Weights of a small image diffusion model: 11400 steps.
Rows from block 2 of a small image diffusion model, named by matrix and row number. Rows with one number belong to one neuron. Each number is 500 + 50 x the weight over its row's rms, rounded and kept within 0 to 999. All counts start at 0. Numbers have three digits each. After the name is the row's rms in percent of the matrix's.
After each neuron's rows are labels from the 100 images, of 14976 (inputs lightly noised), where the neuron reaches its highest value: "strongest on" is what is common among them; "colour at peak" is the nearest of a few named colours to the mean colour under the peak. Only what is clearly more common there than usual is listed. The data: flat shapes of many kinds, plain or patterned, on busy backdrops.
# fc1: MLP up (model.blocks.2.mlp.fc1.weight, 512x256), inputs 64-127
# fc2: MLP down (model.blocks.2.mlp.fc2.weight, 256x512, transposed), outputs 64-127

fc1.176 082:457501464435504467575505488514456476433430520457528523447549601440594539417474458634478530466488441513592550512454461515471510567484462529498498524517454315459483475495411406547510478494508497
fc2.176 086:524455537606506475513472433523515506418445480637503530556478498563512594520466523549465500532457483511581476548441447508509506601485515493472482518472559482494609499451454508451503503644477519
strongest on: blue shape; its colour: blue
colour at peak: blue

fc1.132 081:480494490435563552483509554525536407427559453495519541503609510441486473508537473398471514495499436452417490504565470529561538480508446508539422454430523537405461513518507479535554555534426446
fc2.132 080:468425516593531569557524610437542447551541539451448477549433540561469440529405497480479544511512553481416472504470492495421491374438471471532420451522389500389536442386452507445449510400513530
strongest on: yellow shape; its colour: yellow
colour at peak: yellow

fc1.360 084:466482536500526538420488524534524520506504571530548503525479523425485511516484503482439484539383483454487510478386507577534441450502493457571602495466433438435476550529500453429493528519491522
fc2.360 100:497436544413531588475534507492590485450441426514528444471548517592514559472578629519404482523574419583551504480558563440538427365494497461396526496590581511482403412439464429405424528562408546
strongest on: green shape; its colour: green
colour at peak: green

fc1.447 083:497535449526523523507525506510475511518496464367519491472504544562521577504470594462541575462495422476458502561458442499498502601518525448527497580492470548518468513457557414496551490584552483
fc2.447 090:473480524515452488593441585477446552492484457537479512460467564467528430542462436493492583588547475478555487486416507501478475562585476464503502496443450643517550526562591482503524550481540574
strongest on: yellow shape; its colour: yellow
colour at peak: yellow

fc1.504 121:558522479523442447444381361503534525538558481523516465525495485470476442540370493491481484575485444438432533541468494536489563597535542507465456497541418447535486572595413509492496487484502463
fc2.504 120:504469516455512474527534562500520523505512459570524516479533454476496554420578485577496512501484472521520506525513494418512462532565507535475494421443420486501501552437509449521477571568474446
strongest on: green shape
colour at peak: grey

fc1.202 158:569493437483597479465489465483495516445507541499600425475427565579500528501520453514474524536476424430502473584486435504505509457484510518466466524533434472594417552569515495488585525482486483
fc2.202 145:455550521545485449539522430501484497529540546516567564539574545517503471519471540467495478457555518461550520566450535468502565450517572519480513455513435532501478528492455504495564507471523467
strongest on: white shape; its colour: white
colour at peak: grey

fc1.356 090:412519502490515474428490533481544490534515530591512546561461464576550555515554408507468546509568458480521505467520483441579557504436461522524484517411469428486484502538543513527543475510498560
fc2.356 084:490537557629492487451436505507469529476553510478510497497539454512498504462553567502460462446553496501478499489592526505471517460534477437464494531571426523466560466321474506545510502452493506
strongest on: white shape; its colour: white
colour at peak: grey

fc1.189 114:509587531499603501518517506523463471490490459499459495524472531555498454518449492434440505437557508511479461559378523471519479474567613508396545516587526476575539476541487484552544481533537484
fc2.189 071:530565418558480541503442403455390481530527501485517445501489486448447442539500493444552493450393505466458494494520507478477493438448516441503500502462484569631536484494497487501500459484549577
strongest on: white shape; its colour: white
colour at peak: grey

fc1.177 086:556526544473517562448426431508481457426493440539510450568439507474404533521485499485618414531399484510466478412481498505478478533470502575519584511409465658466525575530476471483540500496515446
fc2.177 093:532467504431523509455505492413473510457465533480440430381424509545517521498545498538513442545541562509581551519453442541515514555438481601594579419559577546502442455347532482497421571532410466
strongest on: yellow shape
colour at peak: brown

fc1.416 089:512460375519474525566527490513495551500561450520389518421507547415510383451497400438488491460404503548572482565493461471430507558474421450501559538377540362499465474523526546444494476541559526
fc2.416 108:460478483499502458566459442455509435488444555512549485650567554488539556442444508450469509506568409448523570485423519512557505462470415495465503474547484508502548610568553520500434564505417477
strongest on: yellow shape; its colour: yellow
colour at peak: yellow

fc1.282 083:428548513568491488539547477461516556552528364507479518447488494536469503452522471435445452498540479449506553523537449469490461516487433461457516517502547550553512579520474482481468470477556481
fc2.282 082:444459553481458550523509539517496475479526600506410477567522539515473496515470420487491396466494425491434513472510520467506474473529573437460533515566498512507461450527394561496438399483526484
strongest on: yellow shape; its colour: yellow; its colour: orange
colour at peak: yellow

fc1.334 084:483501522505462596514573593436494488453544542485545443463471510540438671504520432561581441471578384488478504501514490419528446469527467526564427539438486523577510522544657472501510496528546436
fc2.334 087:518514477448462497517423626543570539524518517508488545442438535489518391461561526518513461529388504489482461481492456522522520534461476504517500351543502586456419507371642527541546507513466468
strongest on: yellow shape; its colour: yellow
colour at peak: grey

fc1.257 080:510521432500477504477437543531509507470419457480483463414616458467526427371570527458441467439483498469537535518483479575486502421492429517531516491554571424472442624510477474487515405604547500
fc2.257 091:531585537622464546545502588555512483526495496575524446568594540491557520503383487487442498564558457585454467499545476498497460462461455518502549555571531530490577488512450482412465414383532432
strongest on: blue shape
colour at peak: grey

fc1.180 095:569513459559509520528544495493390516554512509442514498481426472422526433521551525445484549408442509568449607587507473459549436572453537527441548516545543446529510510540410504552496620610556444
fc2.180 092:548514510505413594474465548530474502418546470602438481520540511508493532453387539374458493511531463529517544471518465485530453577370524549446523462478404481420467553274461475484512566522453478
strongest on: white shape; its colour: white
colour at peak: pink